python train.py --translate=0.12 --arch="unet" --blocks_per_level=2 --block="basic" --muon_scale="original" --lr=0.013 --orthogonalizer="polar_express" --batch_size=128 --final_lr_fraction=0.1
Rows from block 8, named by matrix and row number. Rows with one number belong to one channel. Each number is 50 + 12 x the weight over its row's rms, rounded and kept within 0 to 99. All counts start at 0. After the name is the row's rms in percent of the matrix's.
# convs0: first 3x3 conv (model.decb.0.0.convs.0.weight, 192x384x3x3), inputs 176-183, a 3x3 kernel for each
# convs1: second 3x3 conv (model.decb.0.0.convs.1.weight, 192x192x3x3, transposed), outputs 176-183, a 3x3 kernel for each
convs0.152 101:40 33 34 45 39 23 45 27 39 55 52 56 63 61 49 53 51 30 48 42 60 58 37 55 48 47 54 57 44 41 48 38 37 68 64 38 63 64 58 56 54 71 49 61 50 69 51 52 54 39 49 43 53 68 38 46 36 17 21 33 42 41 55 37 51 35 40 33 35 64 66 73
convs1.152 110:42 46 49 36 40 50 36 41 45 43 38 42 56 57 67 45 58 66 42 55 51 59 62 37 43 46 29 36 55 57 29 55 61 41 47 53 56 79 67 56 51 26 41 31 34 36 41 50 42 49 46 33 42 39 48 57 45 83 53 34 38 25 37 38 34 64 33 33 66 34 37 68
convs0.153 104:67 44 44 65 54 49 58 50 41 48 34 57 39 27 42 46 40 31 63 43 35 58 46 39 46 48 35 57 44 42 48 49 62 44 56 47 39 40 51 62 75 64 73 55 35 84 51 58 66 53 70 48 57 53 63 64 53 70 50 55 61 44 52 47 41 41 41 36 51 32 46 56
convs1.153 100:37 48 44 33 34 38 50 55 58 53 47 61 52 38 52 48 40 58 22 55 47 41 38 45 72 63 41 56 54 63 52 41 65 42 48 48 67 50 43 44 47 39 34 42 49 47 51 73 61 57 54 75 48 43 53 51 50 45 50 56 57 25 47 55 51 37 79 40 48 52 31 58
convs0.154 100:50 38 32 38 25 24 46 49 48 41 51 51 20 35 63 41 32 43 43 50 57 60 67 69 53 39 43 31 35 58 64 61 52 43 47 50 65 74 57 43 31 40 39 51 44 30 35 58 62 72 54 56 40 43 47 48 59 49 62 55 39 33 63 42 55 46 12 21 24 50 46 46
convs1.154 092:29 44 48 35 54 46 48 48 45 46 46 35 60 50 35 55 51 41 43 72 78 48 66 60 56 52 62 46 41 52 30 42 52 37 47 75 44 36 50 55 34 42 50 36 44 38 47 55 42 55 59 66 49 54 53 51 70 31 36 45 47 44 40 43 52 43 53 55 32 44 52 49
convs0.155 098:99 74 79 53 42 51 52 49 62 31 46 58 35 60 70 39 51 63 19 37 38 51 62 54 37 40 52 41 39 48 44 24 51 60 37 49 17 26 65 30 57 65 56 37 47 50 55 40 48 66 50 38 66 32 52 14 52 73 62 59 44 72 47 54 36 46 80 57 69 44 65 59
convs1.155 089:55 50 37 49 49 58 71 45 38 35 44 42 49 56 35 38 38 45 57 59 49 42 49 56 52 61 68 49 54 55 53 51 53 52 47 46 35 48 44 38 58 46 61 64 53 43 49 49 46 33 30 57 47 44 45 44 48 66 74 57 59 50 39 43 30 44 33 17 36 38 44 49
convs0.156 098:29 44 50 47 48 48 49 42 62 39 51 57 49 57 58 51 54 56 69 53 69 38 37 58 35 48 59 36 56 55 57 48 47 40 48 57 94 62 55 82 44 17 48 41 47 58 59 49 58 77 54 64 67 58 74 54 48 64 48 66 68 25 57 66 57 76 59 73 49 84 64 71
convs1.156 103:51 64 48 35 67 50 43 56 54 43 46 58 49 65 69 38 62 56 48 37 29 65 57 54 44 39 54 73 41 26 46 63 53 52 49 50 45 47 43 41 27 26 44 49 55 68 58 35 48 48 35 26 41 48 58 55 64 69 52 50 50 27 38 46 49 44 39 46 58 50 60 55
convs0.157 101:64 57 50 55 37 55 60 50 65 61 51 08 55 40 43 49 48 41 51 54 46 65 60 68 57 48 31 40 42 45 45 43 64 41 57 48 29 44 61 27 46 40 37 54 34 67 46 46 58 59 39 74 71 66 42 30 45 48 44 40 56 48 14 53 35 27 42 51 27 40 52 41
convs1.157 096:27 55 40 20 45 24 28 29 22 50 60 58 36 47 70 42 51 45 35 58 42 67 48 37 65 57 53 53 58 49 71 63 49 52 40 42 88 49 43 50 39 57 47 59 56 60 36 52 57 41 36 55 34 50 14 44 51 47 66 55 61 40 52 54 09 39 53 48 53 52 44 54
convs0.158 098:47 58 55 55 63 46 55 59 51 65 65 35 73 72 47 32 23 29 58 67 47 40 44 44 76 63 49 66 56 61 60 57 64 58 63 54 50 42 50 75 68 72 86 94 86 69 67 54 65 72 54 32 33 36 58 42 36 74 67 55 49 64 50 53 54 46 40 37 38 35 37 37
convs1.158 102:49 49 43 38 29 23 58 38 47 29 34 25 42 41 16 56 88 86 55 56 57 41 57 55 28 42 52 57 57 60 65 57 62 41 55 58 47 55 46 43 68 63 45 62 45 47 21 34 45 29 23 49 52 46 48 38 33 61 52 52 45 27 35 41 40 35 25 42 27 44 48 45
convs0.159 099:57 44 47 54 45 45 49 32 46 41 48 53 33 29 38 45 42 72 36 49 33 34 43 43 48 62 31 49 60 42 34 43 38 48 47 45 36 59 83 48 49 64 60 74 77 44 40 41 44 67 72 50 90 66 71 53 42 62 25 23 68 45 41 37 45 32 55 37 37 55 47 59
convs1.159 096:59 59 63 29 16 40 59 60 25 43 44 44 56 54 54 46 43 66 41 51 45 54 63 51 57 58 56 46 51 52 55 52 56 59 66 41 43 50 46 43 57 47 62 50 39 53 46 68 10 35 69 57 43 37 61 76 70 79 68 41 44 52 48 79 58 49 47 52 54 57 43 42
convs0.160 103:58 49 46 73 87 58 68 60 58 46 34 74 60 44 38 51 41 40 47 56 51 63 54 61 55 66 61 42 36 43 48 40 44 64 44 54 36 33 56 48 46 38 58 59 49 34 41 43 59 53 52 40 38 51 37 41 45 62 79 61 53 59 39 50 54 49 42 62 60 63 63 49
convs1.160 100:41 59 43 49 75 58 48 47 52 42 48 60 55 40 58 55 40 45 35 38 38 55 52 46 41 51 53 46 55 41 46 81 65 41 47 51 43 74 59 48 57 49 51 56 46 36 34 41 43 57 48 48 50 48 19 44 32 54 24 30 38 42 49 35 39 29 76 59 48 55 50 38
convs0.161 102:63 55 61 57 60 62 40 57 44 64 55 69 43 32 58 34 11 33 35 49 51 46 38 34 54 43 45 48 62 54 32 48 55 32 45 43 32 38 42 39 60 67 44 64 60 43 36 54 37 29 60 16 45 39 45 52 36 26 42 29 29 44 41 33 31 42 50 45 50 33 21 34
convs1.161 099:60 51 45 30 49 54 46 56 66 50 57 38 48 42 44 50 42 43 20 38 37 41 47 36 44 61 65 49 55 60 50 44 48 45 70 74 47 52 56 45 36 36 25 28 52 54 40 33 55 36 38 45 47 40 39 55 42 80 64 46 44 51 41 52 48 30 63 60 62 40 43 49
convs0.162 098:48 55 58 47 46 39 34 51 44 46 48 62 66 73 56 38 24 18 43 31 47 55 57 42 46 46 22 43 47 26 50 61 31 45 29 26 60 82 56 54 73 43 37 37 42 52 55 69 42 28 48 55 52 55 36 52 35 28 39 47 38 59 52 37 47 57 27 35 27 33 43 50
convs1.162 097:42 28 20 64 51 49 33 36 47 54 49 55 37 30 29 51 57 43 63 61 62 63 56 60 37 45 34 38 24 34 64 46 58 61 59 55 46 58 55 49 45 51 35 39 56 53 66 82 52 58 48 46 53 44 37 34 37 43 62 65 60 42 41 54 42 30 63 53 29 55 49 38
convs0.163 101:48 35 43 48 51 52 47 42 42 51 51 53 48 54 78 47 55 56 48 34 66 53 44 75 31 43 87 62 58 79 55 52 67 46 39 61 46 44 44 40 47 37 61 59 58 65 45 59 67 58 64 42 27 54 68 87 64 65 58 47 46 54 53 62 54 47 42 36 38 51 50 55
convs1.163 117:37 38 58 37 36 33 50 47 32 48 15 33 25 42 56 23 82 74 33 22 32 54 53 48 56 71 45 51 51 57 50 47 42 40 47 44 46 38 34 56 37 47 56 48 46 50 39 35 67 51 35 54 41 42 50 53 35 44 47 48 72 57 51 36 54 88 37 58 82 33 38 56
convs0.164 107:46 42 53 48 57 57 45 63 67 34 44 66 48 53 50 51 22 21 62 58 40 55 75 74 36 40 59 52 48 40 36 47 44 63 72 60 49 64 69 48 78 59 67 56 52 53 57 68 53 58 78 44 64 52 40 90 66 30 36 45 70 61 65 35 52 56 42 44 40 51 41 35
convs1.164 113:47 41 28 64 69 41 48 61 51 62 53 58 50 29 47 69 43 64 50 51 62 38 53 59 39 33 36 56 31 34 62 53 39 56 59 63 41 58 52 55 61 39 47 49 37 28 39 55 52 43 37 48 31 45 50 39 45 43 30 28 51 80 65 34 63 39 48 60 45 58 37 53
convs0.165 100:55 55 57 53 47 53 46 50 62 52 49 50 47 11 35 60 42 30 55 48 68 54 56 68 70 52 45 44 60 55 43 78 76 76 59 54 51 33 36 41 62 34 37 47 42 73 67 50 42 33 56 57 50 46 37 48 49 43 37 71 45 63 45 34 38 44 65 70 56 71 68 65
convs1.165 095:27 33 38 25 57 62 48 54 58 53 44 49 57 66 55 52 76 74 51 53 27 56 65 43 56 58 53 21 36 47 28 58 67 35 47 61 50 43 47 50 51 47 36 55 47 56 61 50 48 53 35 38 35 40 41 62 40 60 51 24 49 49 52 26 45 47 28 35 54 62 58 46
convs0.166 106:32 62 61 44 48 48 56 48 29 55 68 39 78 72 47 46 51 32 63 99 81 34 53 55 45 50 49 54 47 54 36 25 36 37 45 37 54 54 71 66 47 86 49 56 57 59 35 32 65 54 43 37 54 47 50 38 41 32 39 28 50 66 64 40 38 27 41 47 28 47 54 27
convs1.166 115:50 51 48 48 62 43 39 58 53 51 39 38 71 48 55 54 58 55 51 51 41 52 16 36 58 59 52 21 33 49 52 50 45 56 65 44 51 40 49 34 32 45 55 29 31 35 40 54 70 33 43 56 39 35 36 45 55 33 41 41 38 45 61 69 46 63 42 37 41 35 52 54
convs0.167 096:62 66 56 60 52 53 80 48 55 58 55 48 48 44 68 41 50 55 50 31 40 67 58 46 38 42 36 45 23 41 52 44 55 49 41 61 51 61 45 65 88 34 56 89 42 54 57 37 40 38 56 70 45 52 86 65 49 74 43 56 42 36 29 43 51 51 37 39 57 30 53 55
convs1.167 096:40 42 54 63 61 65 36 23 42 27 40 48 54 56 49 50 55 46 54 60 39 40 56 39 52 55 60 42 41 70 64 34 53 46 56 60 38 41 34 47 50 41 31 54 53 15 31 52 23 37 54 38 47 66 47 50 61 41 33 45 48 49 57 61 40 48 49 33 37 34 16 50
convs0.168 098:50 51 53 51 51 45 59 40 47 54 57 57 48 48 55 46 67 66 41 27 42 31 47 41 44 36 42 46 47 66 65 84 80 41 35 39 48 60 62 58 61 43 30 45 58 50 51 53 52 48 66 49 49 53 14 07 18 34 24 21 53 32 22 30 40 40 48 58 51 49 44 44
convs1.168 110:40 33 38 51 49 45 45 45 42 73 65 70 29 35 65 49 44 58 52 54 59 46 63 67 60 54 52 43 57 62 33 46 41 44 31 23 49 40 33 51 37 48 54 69 79 50 37 39 63 64 51 42 60 69 42 42 61 49 45 37 34 42 56 40 35 57 35 32 33 41 47 51
convs0.169 103:40 50 32 43 46 32 55 41 34 26 34 66 37 55 76 68 68 68 68 51 54 55 61 48 57 48 41 54 42 44 47 64 68 30 62 89 25 58 60 49 32 56 50 41 55 66 58 54 44 36 56 65 64 59 49 44 30 50 20 37 32 49 18 53 38 30 48 59 63 44 44 22
convs1.169 107:52 36 31 55 43 39 25 33 44 43 34 32 50 38 41 60 49 57 54 57 70 71 59 42 42 30 40 13 23 21 39 52 41 71 74 73 52 55 52 38 44 69 51 46 46 54 52 38 60 53 40 66 49 52 50 38 31 43 54 92 69 76 47 31 42 35 28 26 48 46 31 42
convs0.170 096:55 45 53 32 46 63 39 56 39 47 16 48 53 35 52 35 30 52 49 35 44 58 46 52 55 52 56 49 34 41 55 44 47 38 42 40 62 28 43 65 48 40 33 52 61 47 53 56 41 31 30 42 46 61 62 58 71 18 28 43 47 33 38 33 59 71 44 42 42 49 46 41
convs1.170 082:72 49 41 48 52 58 56 49 53 51 42 45 50 42 50 38 54 52 63 70 51 69 56 64 50 45 55 57 44 53 77 43 34 51 58 45 46 53 72 43 46 55 38 47 74 55 49 57 16 33 26 58 59 52 67 66 69 39 30 36 41 37 51 54 42 52 40 41 42 61 57 55
convs0.171 094:47 55 50 28 40 44 29 28 42 43 38 53 69 62 60 64 58 60 51 48 40 49 35 46 54 57 54 29 39 48 38 42 37 48 80 52 43 42 46 55 56 68 44 60 57 53 47 41 34 40 33 50 43 52 46 40 41 38 54 28 29 38 41 37 38 50 49 52 52 57 56 59
convs1.171 110:36 27 29 57 53 55 42 33 54 53 82 56 29 51 41 48 61 53 51 52 51 53 69 63 48 59 42 52 48 53 52 37 45 55 41 62 35 53 37 65 38 52 45 33 47 47 46 40 65 68 52 43 38 44 45 60 49 63 33 30 38 44 56 58 67 63 44 55 40 46 58 57
convs0.172 098:57 34 54 62 39 50 70 52 48 30 66 79 22 51 52 63 74 56 51 57 46 51 48 45 48 61 66 64 49 63 49 81 58 67 62 65 26 35 14 52 49 63 30 28 47 39 48 24 42 55 50 45 51 38 47 47 69 44 48 47 35 54 60 45 38 51 40 44 34 39 65 57
convs1.172 089:62 41 56 46 33 39 70 48 48 40 43 48 53 33 45 70 57 25 45 58 58 50 74 47 59 61 47 47 52 43 57 53 31 28 51 54 26 30 35 40 39 62 24 58 59 55 38 47 32 43 53 58 47 56 60 61 52 54 46 41 38 42 55 25 42 50 28 54 43 52 60 57
convs0.173 099:47 42 50 72 50 52 49 64 57 69 36 63 38 58 45 48 74 41 36 32 57 34 46 71 62 82 60 78 45 52 54 52 49 57 46 54 42 46 57 47 56 52 49 55 49 56 58 42 74 69 46 27 55 43 76 72 47 50 49 40 62 48 65 58 46 61 44 15 56 47 26 31
convs1.173 087:55 58 72 54 52 61 55 38 61 69 63 46 60 56 49 47 43 50 49 45 48 51 51 59 34 49 43 47 49 55 47 54 86 47 53 65 76 56 41 48 39 34 36 29 36 72 62 41 71 59 52 34 59 65 46 69 68 53 96 81 43 44 29 32 53 59 35 65 58 45 84 67